A small masked spectrogram model, trained from scratch: 8.76M parameters.
Rows from block 7 of the encoder of a small masked spectrogram model, named by matrix and row number. Rows with one number within an expert belong to one neuron, the router's apart. Each number is 128 + 32 x the weight over its row's rms, rounded and kept within 0 to 255. All counts start at 0. Numbers have three digits each.
After each expert's rows are labels from the 100 clips, of 14848, where the router gives the expert most weight on average: "peak on" is the class under the peak. Only what is clearly more common there than usual is listed. The data: phrases spoken by 400 fixed synthetic voices. In brackets: how many of the 100, against the usual share in percent.
# router: slot weights (encoder.blocks.7.mlp.router.weight, 32x192), inputs 0-63
# up: expert up (encoder.blocks.7.mlp.up, 16x192x192), inputs 0-63
# down: expert down (encoder.blocks.7.mlp.down, 16x192x192, transposed), outputs 0-63

# expert 11
router.22:103055111114125106151079153147103088103169109101164126091187114117150104158161156142180109097119102106173104076080106164110167138145099157077167090167138111137099184168143172161140090175078158
router.23:123114139122098151139075122155085107144172086086141170100145065124102111083128159169177102104137093081171095100102111130122154177094108189137197070168099093134129185201135165142136094165106132
up.0:148118161102075137155074129099135132139145104116208178066159096113140080130104095124178138156156146138136133186134205123117155162106130134117157127180116129117172090185103071094184139126099093
down.0:128091136137169149145186159166116153111113134111046104101163160147128126092122181084113082089115101132162122121128087171130097102138120168122097083164159137195053176124147180113076082126120137
up.1:078147217145176097121126173227110123120161147138148136142138143080153127239110129133163126134095191101101123169122098121134114169148142114124126123122130124137143158124134087153123112122111126
down.1:085138125158128142183102112131118000143076130149119127133144120141107187137186122151156135126124073166104132106119141147159121095145108134135134160147147118006129068139159170146126197161033125
up.2:115126086178175115158131141114110122133103111208153121122171120181136149161175137027086134109158134177100131110170152146112170136093127108103119172177137160111110137096125144152135132176104164
down.2:107153134120061112142130122159128147109168060152120132127129090127061179115130114122076129169141084047097154206146095131184106097109141127136132126143204117143117179170159186186104113135110130
up.3:125166122116110108153125207142078152119173165155121153168136133144150193127160120182120175153032150159120111129150203154120083113128088051084120144141144098164110093166183127113133131165114156
down.3:105095135150166173129181107121105152111138093112120129102110153154115123105134091087056141113164131123127156102126105106127118100087159169077129163093148128162119161061073115129091104074167111
up.4:108156139153156128141149125163100121139102095129146127191130150151156150177071091135161146172167130156097099117150104102119157076134122079182188166117165143129194118132103119125136088168086106
down.4:101144128116136167124136040146066112115138153109160157115199097107130058115092115094092147171094120156110125164150170154111118106101115092119136129112108130061150125136119120156147095153128136
up.5:000118128170156045132121152238109110152116138122149129133132124000125125123080120145106113124102156121101132122131186127131129092217113086138122156127132115123150128116175149113154139141132143
down.5:141132121130127180081165135101068128120135158155143101124124103104125137126140138119158138145173126094121122108137110201057178133156131239193109129134123143148113175104121081025142087139108169
peak on: silence (98 vs 25.5)

# expert 0
router.0:070165119104129114133150124214120147166136134104101140113093101078097114099092154116101089123160101048130151078104094124200099123118168178106173125113142115230117180139172126123131080137116151
router.1:160137094119165158160080132082115185056089128122091099112110202119131151156108142081129152126151165105145138102109095169134119111168144175097074181176171073183110124113124163136062135159132117
up.0:047074129168126037071140134228124137122120123143118128139140139146096122118089107123109239123118086142074131116144127108124135115138129050098125184119098136145115145125131129134065154151130090
down.0:140122106162110148127254122131055121144140152125139128123123115128130122148137102234083122141117158175140116117177187110171111140196113163142120105143116125126245045143048052185135145233133133
up.1:114125131150109101161193106136127159122140139111101080161089106129156073140153135106099138067116128138144240154117098139138131145069119122133085176141099130167189151113172138147141138104137100
down.1:114131149128117139132192112110051124120136090075167112125104106177121077101151089117126110142143097185136143096162100081141145098100165149132161157082091142127123149128126153152194116175155163
up.2:112149149136120106142139154183132095123126129133132137130108145105172130129112122122138255124128121119148145140132138159110136131144114122132188154082086116143143126144136129135130129115136132
down.2:166121130130140120129123119084165110139134118109132129114154057106129127138135131104126112120119121136129113131125110145136136116207120133179122026150126126128142136124111108129133106127123135
up.3:090120151096135065143156156149160099136166176080129127167188114148100089153142097115109193080092122138158122139164179125133147109117082118119147111105126133133153099108135120123136147073135172
down.3:078154145058161062089112111160138255026141112171143146151096162119107096105134118117092148110170106112142144163059099127093128143106120117174146105100119142114117105123136141121116130186150199
up.4:099117176134113135126112129199166125138131127109116125144118157023111199134134116090130163107106137074089088100135137122048039150153120078123131119123120209141184129126125068126117121160081117
down.4:128105154152085131129126195156131063198128129129127124128116156128126132133127125146126153131100127218169130129129185000134127129162125131087126122182151124124122127140131128129128109131123059
up.5:037087157132120051121128186170113070148125125144152153122132129106187141154074129124110185108142110126103142157151098131125096122143142101119118150157114149076123142118141136137133136147129095
down.5:147106052104110103128228118132080134056204099163119127117163097125029150086166102119143147140156118103104174113126070091161127122148140144104010103184115131123127165154078108111132145157084145
peak on: silence (76 vs 25.5)

# expert 12
router.24:117138141164123110089140142126143129090145205137136137167197099194108126159135099115114108102115185143119153162117158139128122106122144102099104089160176146103125179186110076150091073120130114
router.25:155125150158125123075155105107118149103126158177135137173169071173098150117149103134126094088103186170126149169152169148093107117114148110131093104120160168080117157193119085142095091154112131
up.0:117102120125169099143091098131110190126077128112150106088108152148095125216085132098120128078135129063130168104098142086114116110170146136099136169093098123147164122050092116128099116093156160
down.0:140088149159149170128131118087148194113146107130108132121096179099152080121136131067113142138149069133113202165116178101108136136116153109101109163092169156091119126000120095041135143055145056
up.1:136144199140135118082203094153129166164128146091121122099057097140089108122102143092099107161127117127165138102100102092124176160141146130173156098063090165134142192108086122162138093180149215
down.1:134127145148130129106104134127168101118125125197144153072111129100187162164156103158150125158102154151109141122118182095166103104121121100122112147141130131067158147175123176059134136111120094
up.2:089157128111121121159218182164095164133102102115085126116089095116111112103080102132139130117151159123098182133123103144209152151122151111138195179132082139170140167147102150153133121084174091
down.2:158125160117099168093161078132084110117150101165136145148144111140137106112160132148126131119096145156160099113192118085141020099102166080171113100106145175164159132125091125082196127161115172
up.3:143131129116155134181120089111088177120107124083139076115158164136085120161141161111132102109083144107161103129075113138069135129108108132110106175147088099141098107093105130154129130110149112
down.3:154127155132095154124121121133077173172130146090095154130065138088130061121110145115163147134204117124139137153141099159157088162098158152132185174116132146143125121045131128044096185136144139
up.4:075138098030155069200163186138105126137121123125097197124125128145097128129130133125120133133131122119113125145120050099126127092132134131136229132121136139131128118111129102121135128082160163
down.4:099175146229131213093159093121113168180132126125127128085130136131128128128111123123125135123125125126176134130130211130135192119128078130124127125129130124092079089125117125122134124085094124
up.5:008142118135135052119174160171159153131079162128129125171135153108154076127113117119125222138160138128124154089120140119168112151179120130113153150126105129132137117122132122134071084177130114
down.5:146149114108149137147123196116117095172142122129129129206125135147107145169115121132064121182121099103104128111127131135138027123177190118123097109131153133178122102112239127232132171118150134
peak on: silence (57 vs 25.5)

# expert 8
router.16:123104134185106120128155148151102100106145149153169156149151168152176154169142135127160154111113150131146135123099149111102135148130061147098135158130134092159102094151116157208175115161091170
router.17:100154126093152103189091156152102129102107148135132153123220160177140193136107100170141157117079118079092189141087154171128089095149129105067165134114125076168097099206141118126070114135135168
up.0:014119125050159000135093138205142129211152135113116165119135066120132110130145088129107172132108112196126108097182097131105128129140140138140164135139124079131138123147133141115128142161112131
down.0:082120128122098126137130151128120112124092226114163082158090134147157151131130131082132128151124118152144187077132188130132184128116110142131137115127131213049111059095000131112154109169131139
up.1:148129124135114102144141155129174025131163096105180120122131113136182117165122109118074136137161073103124136154110127028149140173113204064115176126110157100113150124076103089143221127144081144
down.1:087173078134126113102054106173099173122093124160151167155154119145075146076095161187178195142112144104104087108130158159115127150184103107153122148161119170106189077133102142164125156189112156
up.2:106159121112116146167115143203140130073134070122131099132154088128126158139118075157115155154190092120093141138140065116191063124142153119105185196117120118133129127141155107179043134130188127
down.2:120110122168143169065153135151089126181094140122140174134113191099134128114153164148165163161117139129129125000136222154133154226127133141117117150158123160112078105096150177112121162153105144
up.3:054116127110165049103147139227059116138153131158147124112104107107115111158137124102118180146114112189067158134144114094164142161144155086143133151178115147126102144115146111075106117130105132
down.3:128161153144131174122116106163111196153105098098101163185110198132112094152177113102126123158129128132155147138111153105104121039089149161120130150089121087152087090114076129115185187136151042
up.4:078162122118174104136119144197194177119140155092133139109138123161080070076108081111104149098102104151125140140151147177158107064142145071186124080131099108143162144131186088100097116109098156
down.4:177153131122146155135203074155106159099144116099124071112123131158128077133074105065070141078199120110157187151141143119081142122126121171141108112118122129157101124089088105126090093144082091
up.5:054097127160154000151148136230120130149127120091132115107137061127140127167128113128032152111079161128136110130164134130115092131146129119141156150128116140152126124079089151126144145111144113
down.5:107128129132119148132119149129056132133134101150112190149128130132145152169124175144129129124165137107129115132114188130122079132139132132114133120130112131132148144115128097077151120130150126
peak on: /ð/ (25 vs 0.3)

# expert 10
router.20:121085119100110127132148079160149123213149126129178111128123121155148112124116165115126096135097098118158108054107075107066139128097093153123201113101076118077150149135123090162100124115085143
router.21:072165076108132124150088119167097118177061117117126072123182166131115152147141128164178164121165182133114069135160068128126125105126120145123142124157128175145186075096113109147125130157142177
up.0:000113139118144098106127174196107077080130172123104113128050124090131124142128125132140124128104094127086153102139122127119138123052036110109141141142135123122126158152147127104136113091117120
down.0:074062128119134105100139133134125101134128092127110128103122125129103127128233134105162138084156126131144120196124112099140125134128123069122127163112123134233127128114152115125026125134131127
up.1:000111130121157108154156131168131155131138128169130200158159116108135144131106138122125125175146135202134163123129117128122136129141044104089142140147125111136128132119124131124123115118119111
down.1:099143128111138255131185136188092151145158118137255127140143136105130139121101162122054129139108129108126105180105145147066144143114102056156194117144103228086118172126120149137111144145185119
up.2:134093136124119110146119110111194131101117158212130099090150070118104149153152176107075120110091187071158205119120152146143126112109095108136180113108165108131118114133122090133102062078113131
down.2:112117196111105085100164180167104116158143137082100120082102186130108097119086140110133137139127090134099121123113101162107126181113097087096158170097081149150098116070145143096140126146088150
up.3:143118121105126139145173126128106098108082124141124090119092120113123119186111134090105061152149118119140147158120108155167114144148143085162146130083180085160140128087127176105129098115085154
down.3:094137149163109136078133139163147142168155120139166123073187108117144121099119119129094149097105142144136120117141206111046145094113101147144147093178099155086160099137134079147087107084116110
up.4:126181093125093134087098146142133137120108149132154113124188119172107102108168133153167170143114124166105086107160164134140149137071119139134085084253120080131092104172157194113110221154163154
down.4:120122177180128124101207100106129110111167153116129158139085117100137100128129130087131095086135124140145151090098120111102106133120130084123148110066141143128129219118121082096144117070148098
up.5:000124126076136113150142134143138161123134139128144136125108133098129146132077038094121161119091111146072146119137119133084156114203104134135083140179137099143144167152171126096131121131105121
down.5:131144120124129133127130124145196210095125102126131160127113212128126132179130125107128124129124206126166156127104134121069127159137177144127095124122122088113104120109142058100226143062129092
peak on: silence (97 vs 25.5)

# expert 9
router.18:114141085098103116089118137147129153144108107197195107106162148094187107083163084121126119158092165141098157150147159079181122127123150084082103179154138185137126112124146177164179115202096171
router.19:110160073139148089072115139147192122135103145193144079100189163160191133153174098137106137157110148129095159129108134153167169120092121098136132131132124122184129123161182127141149084157115162
up.0:000126127129121133108138153201111105137141159131120137127175155148128139143126094124102133137145112130126122131126143221121156097103099076128138129074118115135078138137026116133105128134144123
down.0:123110126110130124122174113121138117128112124130120128160123131032127131122128132062118121126121130131125124126151092131126104131022153128114255104136129128117128118132125137143127119131120129
up.1:000123152194101100137127135161128128090133194126129133160139112045136178128100122126133148128127119128151151135123120122065122087255106139119191175128126127095127136154119134125127121165153102
down.1:097125116123155196120174120148114132141131115132069175076093023129118133148124148108128125161111187131130142155106126129131123255129130114148122122134000126030142124104147132135094099133191117
up.2:131095101135142109185086114100123180123181098125134045093086183099141127194125124101145113107070153064163124111102134158152117078141109162124154142097163106189124087156171149118122152071122150
down.2:141122148131190087119166150136133087108092125123087169069145105133148103112102138164154168149107096097107119147092106139128113154139129179076126123170054107159089121136085155101103120133154105
up.3:105122125219151048110137132195124123152124126110105140076153049105108058114130101087090142127141117125131121087126133135040183119153157133099168122128107131118060126128153113109119110171156100
down.3:156145106088104120193087071109103126068117120077139112133000116127108193150115130133211098098129078099145146155040122161171101129149147134112111135136163167115107101094125117169150089124118118
up.4:125178131132065134145084140139134134199078121123146093133139126137124109125149142140189130182165176162127099124143101153162155138123142110161129127092122111155180120125146159139151176197104169
down.4:125074159121179136113207122136161081087156127113106136104131148126166113156130119015090146133119106114152180111101143097117167126098126125129118148116135088117055136086096102128125090076119117
up.5:000154066140224095169123152155141107108107111127166114126132120136136174139128136125120151150145118114130115040142120125115135124157107139085109130120115137182166167179080103171046105085124127
down.5:088119109153137122148125129127131141072158118131134094128110109124128109113126094100068176094133133122103255132235119098182093155126087133107068126062153106119140158124124104128218099139132116
peak on: /aɪ/ (92 vs 3.5)

# expert 1
router.2:073130121158174158102150111188050123110111123119115140139142111192141144113161149117159139093122119162135131132160139125089112085135088137130150088107182159130129140128132072133075069172154102
router.3:062127125166182172118127105179038173098137130103102131119112089201111153091128166136133111096124146151148118126141151148105093078129107188127149089119174159152129152129161098136071047155171114
up.0:070149127131125061096092218134127129130132138144122128126109125084195130124087122122135243122128108117100119101183121061110121113126090013123117127121101120134127137124126132095110124126139116
down.0:127095158129119131124129056132123128145124035121121140053126129123167151093122146131128137131010112130253130129130129126159147119128089134138000129141129135126125133124130131130139143138074148
up.1:142148143169148153124137108133112103134165070096147237122087140128118099094070105146147139127124160146145085109072099096107148128112051140119147147122059143086133130174077107105125120085135111
down.1:076094125091166065094106173120178070121128103144117098091119101087145154184155107132101112156086073120105123117098146111135187151159136115129114114118154146101093135099166136165136097160076144
up.2:125110147149154103119092205232107168141130158135161094090179137124150105141111145135130146126106169099100127155102134155151090163179123114122135182161147072162144114131119134115096094131109106
down.2:136131081115082152156063127165151149146125132147162142132116143106089146138076153142137173138112147115110173133130123182138095129094128118105099176159158066124175113117112197128123179176112128
up.3:054130123150127000198116175214175132173131195195253129141143122077111090130115106124137167156128149101111120135119136137149153120142118090085139178125115109126118132074120133145153135138135137
down.3:141080121098128090168124126140107111146106105130136106118185154129121121165131128118130108125121128125138122122150102131125102118137129156136134104124092126121122203123122118056150218111152144
up.4:133103133119117141165145094117159166119145104135154122121082143119188129162047133125110138185169116143160123074103146142172139085170150114178149091153065091132122095190099129042165097079093105
down.4:107136136117131040095121179117150075167094122107097155130110107101123129112165094137104180140028165105087155132095110127128165157130116108083141137122104107144127145103133135187128141111146164
up.5:051093186143181109150140151237135091133129131183101110140173140077145092139106129122147133119109158159123170147143130150114155150136076067100133136124122109156160113148102147144108149162145117
down.5:138120120127137130125134126148123193146088113124118134129111132199156097136117082163159196127126150112164087097107093075138107153168134185255101135128145130116127150138132126124152209146152115
peak on: /t/ (33 vs 4.9)

# expert 7
router.14:157128169175136144090169181112121122067160189092119143116179164160138092178127144088092164166086111140114145125086144136128127142104159121067083098156103091149054071117096091043121114111162101
router.15:152144142168163106087122119107164165120102162129125135132155172179113105126137143111187155134115148159104153126089156179110114095094055088062124075108108142106096099170110081060155143110117082
up.0:130160126103090116122152130132064126132121105151244124146140142120138093206167129150130167188063103125141164181125125105213096161117151141082129114145198095124122126144098085105117137136184052
down.0:185137114171078143108183144136154169138087152146071130070134095111130110089072146180145124164157144170110113160186128131126107184143169132135107159094104097139184110135103144108141099110134151
up.1:006179127133118000118127137144127135172115124148125147122120137129135159125131133113129140145145143126155126134128121134038123117128119114133152146120151124129166142119116133129108130106060124
down.1:141131072142126126132141139135134138120114129120107129146123134124082077128126132123095129128166118153130138133163128132121127129134109255144143131129118141019132130128147133127140116158175028
up.2:137123111109075148112141103120093106155148136195130110181086049149096163093132105142093089090128135158128104145205140124113142139110133090157120157080163201084132156130130135208109074190135152
down.2:101139128140110160138134121146130085134160090181162122108162039129077139086120091152104114086125168154148133147196152082132098090108180143151113123179127136123153178197123129160125124133138146
up.3:113114131095103126171094140137158109112130126103156155112144140120156111177130087117167174108146122074115105105092152138180179110134077117136124115161110105181117152188090138144155109141127111
down.3:162089124083114141099132145141157143074099097102113085072198106096136114144153129168053091134160117150115080115141119168128098139098167148158078157162135086142095126105157200134107107166140165
up.4:119128135036124129140133132130087114149121107151193037179126084125142161096121112143139135030127118130141083136232167130105140101095099088158155116082141155097143103108197101153166109131095101
down.4:103138107165107159123148108191153137147142091137179107095194124153045097094064132123085141122159108163124123108141124125117082176127195193072104160184083156116118135139099156142075117176136166
up.5:130139145070117149097131098134075183146157146124134110163038096165123167125106085121140105163122168125150134102179117113139108154116135130118159111096135105106182167112140114166121130122158107
down.5:133096088149132170123121162089160107142151137168134122118186164140125165196123119124119120094092114122127177129122176078145133088068126112128053141166176121104064118130140147102083121053117067
peak on: /p/ (76 vs 2.3)

# expert 4
router.8:158107122120101138129129144100142096203161138105172150091176091108137130082133136124113106072137136075160146125098132152135189198092138121186131142157121078142143153077150142140153152099096179
router.9:152129140084092148151151158092108087182168130133172193106149071148155127084150104125166077101106161099114145169084135171137144173088140105132121170154109131151152157146153110117162130092133178
up.0:125171178112186094238183138255129133131146136124122110142117101125121158158127146089126167128013141209122125098143087094116135099129078066130127135128112109128129113133118070132204096162091129
down.0:137135055124109132115125144089137131109138106114123159117136102134152079131140125131099093131205015134147131191059131176138128155157147214149124011122105145129109226116120129134113124139134148
up.1:121142154137154126146107087149131156140168065120061154145074139141093159091129120069106128012181203121176111102124127107150136133107136144138148113141136121204188191129168155120179032094096131
down.1:137200087126164134101116130127122154137124120104085137065116123092171079114115113138112123188132061146126173112088098148106173120149115192039143082206073147076095106104089118108092147130161117
up.2:000180147116163124156106190255133086117103075118189109158119156126129140121139132130145133097126114185103120117120090122115132108235138133122119141162118092135112114121132139116128132111127127
down.2:170133102147123123089141159135121146157194139128111142108096112119111088195125163154144120140120083138080154103120127170133126164126136162151119122121130116125125129000113157131101122217115157
up.3:102159106119189074107120102124184170093106103145154064150079138127100115129137097092140127157164133126018177115116100108119080112147114148098129138093125212107138111145052091118114118122174136
down.3:118133166131151095173079086139158075091123128126149142128107138118098116121066118150152151114089131128102135106124097125111071101151133091102145151120126090132169084111125125127150112100115087
up.4:127135177101134067157128127129129128051128127154180140153128167161121129127039129122177131093104128126125132109237075116127161131129128128128128129106080127181083131189081129141129124127131128
down.4:131195174127130143128130110133079122119100129130121086131089124175122131135132130127129099069127119107162126158127087086125100125162130226124128129128129215236123190125129166125077094127126128
up.5:091133135153123047128119113255173125116131138143107133139140151144162113144132111119128136135116130133109169088141163140064119190137167179114133139107129121135133248137121131130138112131124146
down.5:149069118128132141100189088117119152151127173094126129125127101120109133134122121116120140124137165255118145103134133079223181083125091141167145120078173135126205112213123140143119134156103121
peak on: silence (81 vs 25.5)

# expert 6
router.12:107098118177193154175096173151157134177149129081103123198150140153090163185111113109140190082132186179150085151137142090106147068099112127152116115209181158106151107175161119109123156115129090
router.13:108118119173161153135136137167140150156088172110103149174176209154149166170155135113166202100151169144138085128148146095134121109081119079129099142193110152179134081173129127128133135167090119
up.0:016140111130160073139144232255114148137045129122118101140144151140154152147114129173164134115122112125129151153136098127121131151178079105107128119125119085134141117171136139124129121142132141
down.0:141139125115169138167127150072111132113139135111140125121043169095131121156128115087079116102140133096080138117154128127237118117093139141153055102125165107133123142127125121125107106130095150
up.1:046092148158123099125171194255129145130134115151120151154115128100138132120158131144118137128116106143080146047126136053126148118127073118082147123082149119126123127138122110129127121127138123
down.1:135121088126098113129139133119255124134147174098121133095147063129121093113137142126145172153138036119128140127125134131132125076169108133137121138168129152128140126146138120112142126146163115
up.2:144107218141108118076098118120109138100173155076072118099101121145132105146090133150116098171137129140173109095089118188159132129164097141159116158104132124103093143136114084091059120068075109
down.2:115106145139079117123130113132130192129116094158184107125099140180095147156118088098068149134197120103085131184138123106154042165142176075110116191086146146116138105089123118116075148115148102
up.3:119113129176167140157147094166152171176158131106163124200064105124169155158147150052167152092156163104170102153144212090089144117146101132182123106099200148135120144122148103124141138115179156
down.3:116089142091125130125091155156068093132140134159125145078145156107107112112077113174145133157073114113130115077117110109151112124128118086136135149107132097112139108107130171087120141122102150
up.4:026133125109127108125137198208131131135138139116150140117125117145141129126164116120123170083132118120082125132121141128190179151113132104124150156116118069152168123000131116151135081148043129
down.4:117151121235127118117214136120128145140105131187120196123160123109155115052129181064179117154119141146112140138142122191130131141134109082111123119221123118081078119105180120123126126126120128
up.5:103129139121130103138132141131157151151106171087136152114133122085111102127142096121146126142064137142122125153127037127122166168159124124129151102131138148171117106081087123147146118140108123
down.5:103078142134139139131125161135149148143152129134125128122188114143133163188122137159152122112080122118172105084117111128115163124152073114142099103132090177126136162086140154127105125067102123
peak on: /ɹ/ (59 vs 2.5); /l/ (27 vs 2.7)

# expert 15
router.30:131186105134132103126177181157147049092108153106143116120125098128150141136126094189162123150116124164098113094194102128162101141127149072146089161181149090153123103150164149094137121177135143
router.31:102158068120096134153147162146125086094066117115149097155182092135132175111148080201168163151148137169075096128189115126137121181135141064165114163154079135104162108121136176127118135193158075
up.0:152133095128154081143121136102131082115120160235152150183141144118122167113141137128118109095066087134093141091156157187115136081165101112116120097163107098109128098147179161198146146134095158
down.0:080095181109104094045155120175109156185118164099140171089146093089146076151111126126158142139126115118144086124060188114085155208144090109144141089097084193099142135124087088113150109144109150
up.1:143128113122105167159127150123106135148093178088114073139148121161117093170128140174228095174155164118129092166179061117141089158125133093126095141123129110146119125123119076117102119139104092
down.1:135144175131139136139079078134091193130141087143118114141045124161121120113133148097105131114239197105143142142164120137121081105137128162136156204139166124139186144083147156091091139101142114
up.2:161181138111078162150175130132185154172143086109121079113072129158144072101105132083154087130171098132135189110110089118135134122110155089138123060036116146175135145172114095049101134142108109
down.2:139067111199114130114143152071175036124188107127123109147127150126197169184146084097130107124073129143130136128123115093134120079107164105171133100125168138099127121104156135186139173076110155
up.3:144116177127147146148123128144167049149207123101086145216054153140122144160120069091143131112083179130192156121121076101124157116111105156121150090097140108131125157177104160135109162093190085
down.3:115139114185158119132148166088153095127142150131097134122101097132202146086201163083134107032112182143151107117133148126087093100077096125122142068161142135168147173120198105117178088045129101
up.4:126149125148081140129138106147110112124184152168128211138124132124170162160077116143092140134143141169111110126115196095120153068138138117164096159146167144085125140127100126186122153143123185
down.4:076113152103122107117160108136100083134104138126134152106195094092100120132151104172136070176046097142105156130103089124115174103121101076105163080050098135097108163144128099134174139143130175
up.5:120139116163134156160120168169044169189113140134144110140155092106120119149092159178178096149116160144120135149132099105095101153148141115121110136081144148151131157083160047163112104135119111
down.5:123096143112135131094159096148133199098128086141124073142107151119147090124139132074065127126194160112130155143118125136150083150131149142150140208141159131179121124036122173099082096092118129
peak on: /ʊ/ (72 vs 0.6)

# expert 3
router.6:054112124134128089108146112191084167188139096121119159070118096137106112113161176118111067148122136081149177104093083124147089116103153142109178110117125135168133195117194119118138075082132116
router.7:120088120122102127125147089157119135182102091119143136100113128097146105136153130096089071112125134087181136082065071090138094138104150122134209136089128094182159186076127107122163073080071082
up.0:000154127141128067109125169221131105109139125129121120129155130138122118180098140133122169124122106138123170110129090138079074186136127088163113120101125134113116123141133142130122167120134044
down.0:147118133148099131107131115153162122152122118149124125123128134104166134129087184201128111129146156205123193141127093141113130082134127116113148139118130135244125122161049116120128131116123129
up.1:137176058154158154165101103104131151030126152129141078129130166131127153085107124112118137114100124169123125121174177128158102104116077131142143107128108108125112080136110098133187102164159119
down.1:138101071138138094145137129101164076085098127119105138194126156125103176141142084094139177149080145137064151131090114167129096140147121103066124149076146129125125126120093134170119114153108148
up.2:116103105144126115158169133142127158116170109170062097180109145121151124130138085100094124113137138163127191136135161120121054088084095161119146149095147197178146151149121151125138088087106066
down.2:040176090132122125090131090183117146097114152140115136143112083144145088115155114127098129102168175170181101117155105132103143132164142163136121091170103167071164139128071126133152111182159148
up.3:101209140123148028126135187198169132140100124130143144121133167133122134132141121133173197116089166130108154131130110138116171151143120093128112168144128132139102135113125137119064130131115123
down.3:131120129111135116130125088140071122122161107130108141144135123127156122134138151042126133132169127113149115130121134117106126142125085140118114150133080173162154176120163128115134197099091121
up.4:108136129137173109112079255255125152113123118134085117145124121124138122138115132131119104109135100140121223084108121148117114150186130131129135148142102114146129159137119130114134124132102155
down.4:123130128242029121127131123141135130162121120136126238255126123129124112134121133132109140143142217126145130123137130122121142113105125133128133161116119127147121128098117127217106206016119144
up.5:073128150152172040074163132123113146090083107150118171155105131143160118148160087135083146142088139138018173149120139169139113127123065104110157144135139187132151115153120100162169108153183114
down.5:132137141160125152083149149160118191119154126181125089088138105140116102090098198147092087108181129145188134106172120133083154127147146184130125124161106129108141163159114105121115081101105114
peak on: silence (100 vs 25.5)